{
  "arch": "vit",
  "model": "image classifier",
  "dataset": "scattered letters and digits in many colours",
  "horizontal_flip": false,
  "num_classes": [6, 36],
  "norm_position": "pre",
  "fused_qkv": true,
  "num_experts": 16,
  "mixing": "mixup",
  "loss": "cross_entropy",
  "learning_rate": 0.00076,
  "beta2": 0.999,
  "lr_schedule": "cosine",
  "warmup_steps": 820
}
Rows from block 2 of a small image classifier, named by matrix and row number. Rows with one number belong to one neuron. Each number is 128 + 24 x the weight over its row's rms, rounded and kept within 0 to 255. All counts start at 0. Numbers have three digits each.
After each neuron's rows are labels from the 100 images, of 14848, where the neuron reaches its highest value: "strongest on" is what is common among them. Only what is clearly more common there than usual is listed. The data: scattered letters and digits in many colours.
# fc1: MLP up (model.blocks.2.mlp.fc1.weight, 768x384), inputs 192-287
# fc2: MLP down (model.blocks.2.mlp.fc2.weight, 384x768, transposed), outputs 192-287

fc1.225:122154129142151115120146130132124122129131167121103148125117113122144110097156129121157133145113110142100140152123124136174116090152120145140094129105158147152144120175141171173146162118114161112151108152134122088145136151099154115127125116126111130168167118167152126122123140120119107165
fc2.225:059135115174157151132164143119172157107101108134134165118140105090177163123095142138159112165112135116151134101092135148082139199110130107116105119171131117098141169128096088125120104121139136132153169122127111096073107102092117172125117142148153134093106098106129144153139115085115094091
strongest on: white

fc1.69:108171091121151064192131120136098128078063140096106146103156136147101166151156172154133161142153135131132116150104113122119147137085112130125091113115118134166073096156106120131126109149142147133172132146135116091141136151104176128109102155079157153151139109134095141117107125132128141128
fc2.69:144152135171102117115190155143125136133147129142114150163126164098092115064114086118133148145138143158100149150124115150123134145150136122117153125146097142066120123140152094110139175099102119123123115130111134142094111137084170122128124154062146139127144121120127120190141137133110099155
strongest on: purple; brown

fc1.127:131097138152184118173130149155115104098186094113130164070123133152118113108121157121152139121089129133115116109120090119079150112087154170119137123118131110127131114079143135143124151126121150124129105133169114116091109142176099109152136096147092118136147153108134138153155101123118147158
fc2.127:069167157121084138120123090102124168158105159126165130107077141110164149070087114110132095085137109106159131096138212123123085144144119104122138154141135172097132129092156115151117139125129142127143128101121120121151135115117138139121147138130150097117120106145123114100114092137105075113
strongest on: green; red; pink; orange

fc1.661:118114118138147080071133168152096121133178158195191099165105163131113127135129104096116134133126143112143106090140153110110118118093132142145147094115127122111156124095124105114137132099142149104141131093172133097139118141147152123140114117113096118116144118127134137146155107146116135155
fc2.661:109137143122105132183150091128185132123114100099149168158139134090149135096127161139177096146138146147139145104115089129069105164130116147112125134144090105118151155110102136117151096100139120150140138141118149112115120128123089156119084130146098111148073147117105122142129139127103112109
strongest on: orange; count: six

fc1.396:128127115131117137118139115120142157118126149131123122109133117090118104114111126119158143156132105146135088159133154132141118100108124104113158100101120104146108150121178108131140133117127170131135093093160161099167111115157128094169055108159074112132169118172114149106114118116151109100
fc2.396:131083080087151147128137114128178128122134172134152110178105133165136121129162091142099087113115114139170173145139096163104145132126126166176078082169147123122129130106109157122124148128134124113144183131109125157149113125161109154123130110130132168151106156066125137091147137119107144107
strongest on: teal; blue; black; the character V

fc1.254:118170125141126095116138107123159173116115131119148083133128136077124143135118113113138125170125149107165113147134177126128114122090092116133171086148118171131141156132128123158133117113143182115107135143114133100140115104151120115121107108160107151132133118125122116160129156102096113137
fc2.254:146107144081138125150100151141097126130127138148170127128088143134150087029157107132074114099081106145119127181155118146119123112169161145150094134150123146122123135082163126145121105124088122108129120095144140113151130117124115153139112129151106094096129149142149099118169103213100131154
strongest on: teal; the character I

fc1.28:106166122167165129139144111145148141118142128141133123169152098123125133128131135097077167123120136134148102118109146126078121150083194153164165147145163116102114144110118119176159151119129109127095095124114100119117110116159149116067174134119086165106120130116156129172131138137104087167
fc2.28:098098130097146112142099154160170153113114184127136131112101140119122119128102098142118088127163104120119158131140121123161133109164122122109076138125121105143117109113165107122132137111092143130150101079110119150154119113153150094170127111133122147169124150116154101113128088089151163107
strongest on: black; purple

fc1.519:141112131154116123106115123142152166082080111129097157072146111139169160145136120121113123132106112138107157146104132129129165146108112115098108158130135167122107137113127127121128155122126128124152125139126134088103097134105130138113124142134134073177091112126134100089125162159146120138
fc2.519:107135150111130128131075149150140131145133141133135118132132112121127125112072113147110131152116127090137106102146136118112126121149091160120126155124137129112155147120151092118139109090126100110202140104114137133115144154136124129120089094108120115141120127112136167104127134126127118117
strongest on: count: six

fc1.654:129146132106122122110146148122124143117119133087082107160127097132126133145119127135110155135103072127117108160135167114141155098105138124121146107153123140144161121082113140140104135134108096114144132102129109119129112139154120112080078128126123102116122128182139152147152108111142154084
fc2.654:115111135153094102137178175148145102137167121181112128144153142095123149149084159087122118089132135119148139134155141088148124142147126089105142151092133128131136132119177117100135113086165150140119129122150151116065114093122104158107135121156118175107144100079132149163146147124111121106
strongest on: the character W

fc1.507:176162078126138153168130142107117113118119149106148132116118161135146124071130142139137114140088078161138169125138121099114148095109137145153124120142131156123117134095082113116107138138134159112117157099143118123115104111168105137081126103111121105125152115133123133098150135116078128133
fc2.507:135129147132117097101148101162158122095087141095135133124128166165120137135139088127159102074147124115130147159135082154119107128080103129125114107116103109072084146091150176129124158152125119081119136126107121109171096133152126118140105119155081133167131195106123120130139111111102129155
strongest on: red; blue; purple; brown

fc1.139:116147117182168137177119162112139125149132119122135131089178104107110139157153139108140166100099143114107139132153124133099135132085093124114110109144100108153115172136137121100193136107156193138140137122115144114103126124137107118118124133155106121101141129114112127147183143142110135153
fc2.139:118142112037145117100153079133139157085110166140144105134146125150145126136135113140131090136119121087154138135095116142123121154119142132086085086150165143147154137122091135143116115170154122133150174198127125153129140141148158162174177146151142144138095077147133129091131165116162143124
strongest on: pink; orange

fc1.682:161111139095138145130129175137117110098154113166114116137100121126153125125148138100155167167122083137096127148102118099113091148136143118137125171099146112107101130120132160142092136123125133102077133092169123132113081114133141155142072115124122078144104154199134099153148147185162138085
fc2.682:113169085196103118119132141113143137124083129105146136117156167115136159135116117150105071139121157060118127138127100163144169129144110129109110111130115154138148142147165089109163137082126164104119120156122170110125146168126142123109135145129120146113162118131124150134138110132115090148
strongest on: green

fc1.10:141122110136156102126135182138149109122172139126148181149146101105120111122135105123094150073141116124146180109129126123111126116085157153120104081142184132099114121114138134122147148128143137139127121143134128111099114115112147094154100129138113128105115150117126141122125121112152116099
fc2.10:130148138120133141142086139136076126153145092104089112150106114102137133123176149124152079181104149117158063155140077145117119114157094118133143164134075135157134116122172147169123076156142090098106137192147147101134141148147104143107176117135147132147154122161129091153147112147120131171
strongest on: teal; blue

fc1.246:156154136123130110152067105086118119138098136109115094139163169149158120098145111123120091134134087098138143140154154100110129110137138131144149140089103179143088129123125082118154128131141141111110151110129110106121117118130144134093101094096145102132127152150169100097147155158150131105
fc2.246:122143111132135096156118143130114107127158068106130102090111094151132121133131152139159092153118120125105110146112063163094097104100136157144126137146146130128124124150154157137123146143132132170101116185103110119100118171175079117133165111170114121159142096129143074109127099088098117133
strongest on: red

fc1.76:143085122117141108120134173159100174134144100134104114141105096140126123153132127082114147099153106152100091127128142107127101152117173111142141146116115102093101141080148111108116140149118104137100085134144111117104079108133127137146151124131134132142107135125129066117150104172138132104
fc2.76:128138145165099124131140085100162078112135108124132155107127122083152162071168131165127125140099181112151153125121134133114150139095086123113117124199144177128162145122081119116144124110142128134144159154113140101117173156131126164124132145100158124122103126121133155127118175130127119121
strongest on: yellow; white; pink; orange

fc1.65:130127118167150145112130162159113144098128126171147125125088132112127120138123135119108130117076127121132088152130167112120109112093153138156170104159129124119149130095117127114144148107117123122137128060138129114128079124152126120107088117168112116106118135130121116142153114137138169108
fc2.65:163106181096106125147143127137166125116150100125159149147123120118159138103131145118161142120113127123133139079137115123089147145120092111136125112169087137123127148078102139126120092147139126162128114129167143132114126118128092154094110123113095094134120144122106164138142123114112128102
strongest on: count: six

fc1.671:143140147131121154164140156132116141160140127143132147109087181122137089168121164120141140076109088122131120137131134060122123135152128156122155122125176139146108121089104158155128142123186153155103143090144153106105093141117100091096158135166127123088137121140139074151139089139093160104
fc2.671:107105115142115106134127132083160164134160106099073170135170114139124154088129136119106140088167198128145163131167136119096128141105138117100102154131100119106160123144118095038138098145139155140124142152144123112110148155149117100114162137148127127105106128098117120127109124165116137144
strongest on: the character T

fc1.530:113118133130145057156093096080134168089137119133133132150165167150187183132103096118121115077116113131139170125144115143086161150109121109120127098138107173126123132090112136109133171145119145097130146062214113094146119134110102129125081137118138148117112144113164127137113125137132155148
fc2.530:139103100136136172163114166162125117154142072132108127113106105130110103105133167163133106181119114131148067097108091112126115098146119155160151157106122081132139135173153121119106094122132113148123127155116132114140149153126115110129123095124122112112124149148110146118144126132112073053
strongest on: yellow; the character R

fc1.742:114135120113135102116139114134134131108103134126143145119136133133136141124107109129114139081153116113143130146118156117108134145095133140162113110140134133107147137084090134122157121087161125143144124123126130132157134113176132143090085070138096097103118124108161109114125136121141127102
fc2.742:172096065151118113148105150152088146160169080142126110123125131125136136145112139105138121174071143147116106136136085122105156090177151085111175163122138141126105107163141133108110109135107136131116145140161142084110121160077136140132166133140165182117147101151148113158119119147159157135
strongest on: red

fc1.253:137147111121143086104144125116092149069134129174169130143137165159152139172134130116159179113104083113105131133107130120144121130131156141124163108123114156144113143105110147116125142128127129128134134039202114093127104135135096132098096151114134121098141129143154105153130116146125161146
fc2.253:126096112130140156168115167146161132148129096075149163120126082126119121089140160147140150132124123124144113084136129121087131135097105146145127143143145106135142145115079108095114092154146144151142135140148133122141135165133121142120077123159108121143108180113110138148120113123118134089
strongest on: yellow; white; pink; the character Y

fc1.223:119143131124145133151111144134133085143148152086110103137111136160136128095128119125142112113111071153141095130129132110112120135146119149147136123156116159149105127093121070101111087139144125114134159107153126108129106117186110113104109103091130111175142138143137109110137114136117121102
fc2.223:181141174076126086140118094132123116147141124110139133116139136141143091128164123125092096121114146120108158170113104139142135096117142139126142137104139130103122132129133178116152125095148117158096110123110127090136166140137117143151138102166090106100120129162164123144155124106147154120
strongest on: red

fc1.464:145156103133136143171110102098125130160151129082146139130107158104155126063113109122109120117089065085159111105145199086064163079141138131141161153130111190125154108095121108147126136135130171153107108116134119105154140100163121123118143092114159092123134109174114127106137107118109129156
fc2.464:079135160116154117090136111188162129116135125138163133139115135142118156157169119120164096090140147131125151106111089141094075168096127142118113095155128118097113156087140136141145133100121120145132127114147120109114078171119117142136116136150076144132104133080123153133115116131086127140
strongest on: red

fc1.85:163126115147112121137101146148152154113115091149128101123136104117128136098170143113144173156125123161124084135125150121103128111087103080132181118137105123084112167107143154124171109096112154149066107113124134084126131129101101113147115136170054110113121088144131098101135168139147108132
fc2.85:096069129163103171112136093104168112119089115103154131152106127115123135162125124165142102089135124104146129142091139134125096116155122182153161113176166096114168154107096146157117146092133113085119153111099141143165100142149141105128133140128114133164123151113115120143121093108128128079
strongest on: black; white

fc1.68:112128153134102093109122102127146150146121137128147096136139139130102162135141142116105116157137131090175133111141138083169102123134120128101159092127119143123093102139149127135141125079165131128095122137124185100126143101126146123147147141118126128149102100184157124122128135090113129159
fc2.68:112115136137137139162118098119145106175161129173106168124102146132117134109113152138137177135166141142193132088148119126137107102108138144144112142132139149125118125155132143144111133164159100140112085107139071091123097097114097098137136155134138128152100148110106125106093108150115125139
strongest on: teal; pink

fc1.657:138137157165137138111128154155124157104107117163153123135097119105134140156117154102099107100100115128150099171098185118138093106092126138127171131154109122091139155111124124110107153104109121105143131079125150103155105135129128137126079148161107114133089151152105094132148108146131146106
fc2.657:122102162102110119122129128145121140141154098149145168154080131115139141106108167088176162120116099148127116101119134111107123123121075121157135139168149131125164134115098148133110097149118095180104096117148149132148148110112089126086125155130115136104137147114096153153131135104125155080
strongest on: white

fc1.345:121115161189119112153124103145122142117119097116124184105103116128174113128142153101119106107097120117113140097143098117085114111153141156158132174117125152121102150140150186161114143128112135137107136088133117097106109125143136122113177099118141098136122097162150142177115124154116110127
fc2.345:162152127077135114122144134127117090133138151140141094131132117083128185114110117118156109137104158111105100173113149107106152153137103113106141091166118162137161064123113096126158120103096114118144102171098141132116160141121125132071125133122153123118105114100126142103147152096161152118
strongest on: orange; the character J

fc1.182:150120150099098131075121128113120151143140131162125122123129107177136167120101132105090168137124106157132152105138135099110140122159171084128130082159165136098140113087081131112132147126130139137085144145136136112136108178125083138111127126180139130121092142134175143115135155126098175130
fc2.182:088111189134130145136139144125128127145184123142141171131085106165132127112173164116145126128133110145140118089116157116083101119113122140137156104140153163123154121141148126114130137165126151167131096122116130106113075152127085107126191147136167100144143120095123086132126123081086134174
strongest on: white; pink; orange

fc1.533:138139102122110103143130092143144146133144122173148140126124188136121133116130133141137156117129165129187125096117159106141083140084118137125137101102167130113119128147103108095110126118144127136121099149154088099122152106111132120073130134134112124123087084105111126108114167108146140163
fc2.533:135131146121095124076152137117102115079138132122108129165150112133130131143157115109128105129136145117076122132103141116116138164135132091137153126129122106158139134087136132122131128089101143140125148123125176162132145158098124174140115104113101133115173098144146121145142133097111128100
strongest on: the character W

fc1.644:109121162136133120168169106145130153102159128086120107123089139130131127119115144113110120137119109120116098133127109075108123121108120146122144141129098135104100102118134129130148132102141149157112139128127131119143107166142116120102118133105095133126122080185122121152166126120131128099
fc2.644:113133117122110112149139075101129123129146127172162112129138165106130142154090153090135190103142154167152140164148141101159097124131119111121156106086144129108120125152140139121151148123098096130127096103118128091119082090107112143149135155186138180146099134085134139156119155117134142131
strongest on: the character W

fc1.60:120136136137140106114121151147115163139132117174124134114126137104116170106099130119119111140125100155138170145122138138133098113128134100111117177109156141116157136130129084077165123096117124149131096137144163111131174148148161147096155140119131145114082135180150154164121176110166139113
fc2.60:109134142117135142135090164137144081171126124128148132145132089146109117083153109141122169118133131120140096100126132163107141160126069167191105124164139127194141139106114151162121097125121116146123136103108124142141128120147095103095093100125093083128148167116115179132121092137094103123
strongest on: the character M; the character W

fc1.126:126164108119129122148096122122110207145113092111125112143161148153170125116098121132150127143081095150125124102140133124074128121086144170133172072133134183107157161101071118105119113148144138124100159099168113103115094148122115130146129131114131118102107140128153102127122142137121145124
fc2.126:109117137130159108170128161126112117174157107109100139100119105131115121147142164137131088115135108094126098149119128126137141114121145146123134195084165136170123107165117108145131120141144103155138078152113111121109155133162142095157174101136117107099147127137140093131120070135160156113
strongest on: orange; pink; yellow; white

fc1.359:155141115139126151103110160138141123142113112142109108146100082080152132155156114120141154130108122096139122126107139110094122103135130153107120112197155143142149167112083150131099170103129140164129154143135135108114119111122107111123130130178091147129121121152146123160148131108158119138
fc2.359:111139125120118108136130144152137123140135144163154081180109146140116123084108096141135139179159087158181122084130124115110108140152105120123117177088153144104080122133140098132126112115167131112110154128126123123147143143140126144133095130118098141127116139111159116170110129114115122141
strongest on: the character T

fc1.482:153134138128113106105157096131112104115110116096113163109117085145131138093157133138111120144113126088125094151118176111186119096151152142131153135158123181117097138137146144134112113153135133114107104152124106098135122126155132142148134119107153089148119093149120130099136122131113109133
fc2.482:142079132167112168163125128143156127156147076091138171139135119112126148112091139128165136127124119118163116126139105122087122152082114128120112178118144110105104144141102111115115119145138137146101124117126138140137106147137149108159115131177118126129087170092096113169136119122127129135
strongest on: count: six; the character W; the character C

fc1.532:125125119140134124111101166189116141114119117208133135145098125108124096142117131104120146120123133134118108142121143116141114101132126148160145179156165113148161124104079146120161157080117129162122114087151146106155146112152131121114106115175096137122107125144156113157131154156162153098
fc2.532:140087132134141165177095162143128115133111104087158128108105097125116113122127136136147156132112158112140118113174101155121117131108079160136133170119111108132114145136104132110116086141134133133127145114135128091104157143142120110104126127105112144128173167071134141180112111139111152142
strongest on: pink; white

fc1.683:164150113133145143113086130099121138126161125123166096127138136136127148163101116089127141162127090114117094137127111083130159117146153108119156132160144124152142138113094090137128125103128156071092091089136155124133129150134121081133116129142065139116136161138136125160157112134119154161
fc2.683:138151116146077186115153144118132116122152113104068136080179160092143150100077107120132146137152158128119158153160087103131135188148104085094126113119121126115139127096156085088137131112090115124121142136105145174114125143122169125113146144151132114110130157126108118094120160157125118117
strongest on: orange; yellow; pink

fc1.179:122078134112114124123103119121129095119138162133127109131150166157133113129142096140112124128144140078124137144126130117180137121150120114104135116141099125168095139153083123123137130098122187121136136082155135123170116151170106116161065116141148095137144163131125160116140101173178184097
fc2.179:111125156092106174128099090154127119103127142138113110114124112098157118148142096145115115165144137154103139168114113180161104093141144137142113116148131138135143154132134128166107149114090126139131114144090124127138117102112152113112102148151101141156108117114123148112124137128133132144
strongest on: white

fc1.229:107118125110149122143114136139091132097089142092141106115127094132113136156129115115088084188122133078104098125121123127131179123128130128121123139148135146144086130108123115155145115123140133142149132145121150110169095174140177121120110127104112153104141090146143123135175110118112140136
fc2.229:152171090126095121131192114152109127135171160178085128097146137092109136170105133114140130117133107129109107136151118081146092122109121152126139116148152114138145091117149103107116148129172115119139140159138156121105148162125071157130129138110135179170114121107126140147169126119088161099
strongest on: purple; the character M; the character W

fc1.120:142111096113117111123099108153085130111154117122111140123144111141178080110132114124104169117128167126113116090142121122115130100103118128147161116167154147135148116122124138133095112136091123173099106155155122117133137128140120140119179088130130133081110121110138143084105163161135122089
fc2.120:128161119082112101118137112103088138110077148137127099123146150131132168174147095125103122153142126138110191135121106150175146168134139112116127096104122146189130129135161157131148156120128138100121124135124118133138120109086129127107104164097149164126145096138132167118156156149126134136
strongest on: the character T

fc1.489:114105130088169104162109162118140155119159145139118182147151109153152118152142143127118122108106068121135124132141156121136109157107139123140120120112135125145112120120155146119146142151133203140103094117154113114131095100115108102177113124157133130078096147144149113148112135141130179113
fc2.489:144120139174128131140117137117115099114156086109128107106137105115163162118139139148159131165096159119109089146147115161126159102144118102091150177130111154148128149153107104134127113136109079085138108148113121089089122170116149187107158158138125167140142094102129143141124163168119127159
strongest on: yellow; white

fc1.508:153151121148161136168138084096143099135149076075099129111125125135142136140161131142146109127110116127115079128098111118075142119152128142158167106177141124199118144126131135138121111165146144129084113141130119135149096135166092064155144126117144071162153145128094093122139127121105134113
fc2.508:147097144045121148124101107148147137138107131132132123138145119167132119134159123141121154114120146156125142105150154167151141111138126140129078124123140131143147145098101166151109171122118155143132112092152145125151158123117128130128074143159031125131155118140124160138111145155091116159
strongest on: pink

fc1.304:157182150112136089111123114115110162108132105155113168131109140126125145095111167130107118127135124163112163109118116136143143107130145083124144144117135155097102128112144125154129161166102144167127116136179136114132157128129143123117130137110142112128119106158124157164094152109130131120
fc2.304:115162125113149107100140125105158115140100143152145170164178120142123154122150146137143152159119153107133179132110145113131157121132118141132142076149113130109162153079105134185120157134142155140134170149135118137104148078139171102123139136152098145145117144131118162152135132084109122106
strongest on: the character M

fc1.448:108144160154132087177142080122131145106119131092129135089138139136145102182109125133133184113124185095152114122115141138107147112120092151128180098144141166188126119162110145156155107141165141133128109126153126075143141152150127133102118120090154194117122091118131116143130145135132113164
fc2.448:156098122127164167119099179147124136133129147126136158116123093074131127096171123130125118163118101117127115139099144121110132150120120117158106136139120108109126143118098089129122159109114144091147117142102113132119122158141174150165112118118098088111101171097109094125157113162108136089
strongest on: pink

fc1.333:212136126125123063125136103144110106131109089186111167115148120116133124152130146096121176082101133136081144141149105121142149091118136112141177133103136114131122108086115167122147138136127123109079144155132130111131141168109127120111109130135112117144082132138124114120153146177099160120
fc2.333:156150193086119128164121142143107119116102108108157119132082107151111108106175136100132137136097127126126141143131125129119134147150153109124098135103060118182123104112149145156126104148118107159122138167121135142112123103141087130133134124140135085092163086141173119088108111135143137150
strongest on: the character T

fc1.122:135143162128121092159107114105094137136166079119108152138138123154116150152122170138138160098148147155107110133143096128113143108106100075177162092141124108140126141121109098078147100147133171137136126139144132113135139198119104121115123110151168099142106104098113098115137136172132181097
fc2.122:156113121116115111137153136100113149134163134156139105201093122169103123092170121125085132137112112146154114094147146155127139116124148119137130096156086137116102098124170131079133137189154157132102133152158126120135135156148083126107135145107141151092125125129125131145120106126070127195
strongest on: purple; blue; black; the character Q

fc1.130:183157128106148150110130129116135112110137117151126119121069137113132139102135132138158101097128078126129143149082104113107123146103160146143143110155156116104129116127061108098131151115105126170097098122149109121158132109120135101139142134126116087122107173162109140136141156102168161064
fc2.130:156138130075129139111126131155134097179149138154110122116096119111094105155139152141118135148124122155165130154140135092175128069149101129132190144144149105092139118099160113113108115118166112165105092147149171101142157087112126116136142123121072156140098166134113149164124134099147142115
strongest on: the character M

fc1.56:148095140141114106107102110142118118096130098189150134100114101115163141151109142113147154138114112122111119145086102123132115124132142088110134148125156135152120121128132147114120118116108123183067076156112141103151127141110117143118116152165092118121100155136148085117147153174189131110
fc2.56:131142165163123126110147145086107119139136150080128102170142132165117142051134109118104123113149159159132134142143140139134136125143137156108093127123087144126109121110161088083142144108137174124137117109134162111112123157121075107144143119108129089136176115130147123131110102143091115198
strongest on: count: six; the character R; the character P

fc1.322:176121116101154138144122096107132142118134115131116083118078128109153154147109118115109133123125119133155080134102128100104098142144163130144158134146089126140096143126122118160134152137122148135078133139146109106142134112118146138130145110102134104172109118153113087125158131170112117113
fc2.322:112091083129133155094121107145149147082132129151151163156125150117136148112100098129136136130149145133162162145104112131141123152124104087118076129153121096106114156085137134093109135122115143096146161129143150120148110117134130168119097140154116162163117164097098177117115163126090096111
strongest on: red; count: six

fc1.699:168160151123118124144121095104129162108134081109066192118181119091130134102133198123066124179131156084112146129139126128153154125090150084119136123151126137061084132113110167137162126137139153147084101148142125116110145130125145168130109149126141120098101084172114155174161133118122168158
fc2.699:134152142106101112160119137086132120141110072123117162119194118113130154114099169146121149151152144131096142129148088152140187127104123141152174145114134126131170106138100138104136106121142136146107100120114161104115180102127108110092109105119127093108134169146126206188147153144129133110
strongest on: the character M; largest: M; the character N

fc1.542:154120142109110133142126136090139110154179151130160125102095103112150121140100115125077105098123097115161128114134180060119152120167145128127154135116178179137129128137127076139154150150137181170113094118147147109181127107117141115137116136112119088057132122195113125128119120103152113144
fc2.542:131160113131150147131135116128109132155174134132142112125114147125125077099126133146211127146101128120097070140160116141109113096142115165137142132121097117145086134154155172160104148195142108120115126181135126086115120135138133115146174131126151135187136129154097110125133095136119119170
strongest on: yellow; orange; white

fc1.419:133175107195152124134136125133132123153132131168088143142125137099123138144154137098134153129125129094123129096119121114100094111118160128117120141173164127137111151145104156152149160107171143128088146163148102102106110132135132112160099134134099168138136105127150095181143107114128126150
fc2.419:101107106082132095078150106177115147135099152187147090167089187126140110122097078117123111151163119150159122086126121130144113162140125104132120144145120117133103135144096102123069105144159116097152171142174124100158132107128148143169144149114090157118144077117124161129135117117123090118
strongest on: the character T

fc1.564:113104133122134108148130136151128191080137150177133125150118138121163154164152130125171137174124089124142132150086116128095104139058111126118114076131093110162155146119120134083124104119162131129138144131114133090174088122093084134147108137139134147141096129128108074066135125134152124133
fc2.564:155122135149122107120116103125124119129107139086122187166128123104152111103132120128135126080161172104108165146117150130143132157143144145111129170118126147112129146127092125116118152078091091100158110092116098134088127128093152161098117149092159143141116116104115124119112158184172110101
strongest on: yellow; orange

fc1.218:131096163165092101107149089161138130095136122134105169105098146139165111094158162094162119093121111143108147134100127076100111121120114107118126157111125130109084132134135207127116166120125127151088127128131139115132125108111091137116168152109121092131110125199123086130110151142172124111
fc2.218:158150088114127120152119137096098113134109060117172117079123146109121169134133168134119077144076114111128093113130135142155153100137166146127148147119109139140186096166148093121136103145104109141122122137125175131091121092126111145144106126112184134126162105132136166154137104093111139168
strongest on: orange; the character M; the character N

fc1.736:141158123121143056153112128132135129135144120173121153123117140137110132149124172114151157116102108150112143123135098117099144103129124115155135150103114128190098101148147136118150143156119149151121106165128153114112131129170114121113154117103151116155130088141131114135141152113130157121
fc2.736:120139137141130132104125098134111070153101146133185112156123131111103110151152099119166156085162144144144115133140161119115096136122098159144110118145070096145147150121096108119141134081158147100170152122125131140127167107141119110101122095104099121140144160095130144141154133127105093130
strongest on: the character I

fc1.425:146101099123130088161117133148133171130092125151128150115083188144123143132116139144148090130100088143118164117161114117098111081119108102116109082125097134078115121111146136123133124153153150116106163127152137129139107148121132109157105137132136144132110114137108109113126134104102173113
fc2.425:120186114165157124167147123114165104129105167103124140150204153131103125143109102127133138094137159108139140143096112122127168170153131119107101166099096095165083139143089115126144135131148136090165117121116113139099143117152116138125128143112125168142135125096119103125158113140109117120
strongest on: yellow; orange; the character E

fc1.381:124110113106140120167107125154140138122148106142134155113125152163120113094150130137132179105123127132155139134144136103090141162102129138147129113126137133149116145112081133116114105126107123135123099097152085114136133108115139099111135138137134118085123134091100126116106137146132173139
fc2.381:137174118156092123104156115120128100130161131133114114148140120118097123160102135108152112112134172136144129113122114107139107130141139110120168100134117087128192128152151102078145134107143106154105119147116146125131148144090104155140126137125099177120144113101127165134146162061099120083
strongest on: the character W

fc1.368:158151134115152110144094137141103137111099122093105123134149111145122141094127141105135150121142143160107106163138120120113166133049136115152186099097137114119133099124137108073139131163109112121123099150109112114151115168123121100113112131110116154117136146131113122095123134154130160144
fc2.368:157152145117111091118127117131093115108173104152131096149129116133120115134131099124114112178086166130123109123140131135173122135149126083113136133147085131171109133133162109097137113166141136131107132186160129096131155163132140154171122137110130132113104072145134117124139121147148113160
strongest on: pink; yellow

fc1.673:136103165128112088143102117118121181127184121158119122151143153103123147144134158123155116135132128138145090136128148124146115108107115158126152088125152151143169110167151126123152151125143159146106111118170166044151130142105131116137115141124141164168119147151129124148127158119152134147
fc2.673:102107093138152106165111139125158117111090121116127123137146132138115125149103140157149154095106122113160128109147162117151155086150098139131121087126139138112100132144117080132153139141140162154159125129171124107131133083162128121109073114119127145070144168123111158143096112133113109135
strongest on: teal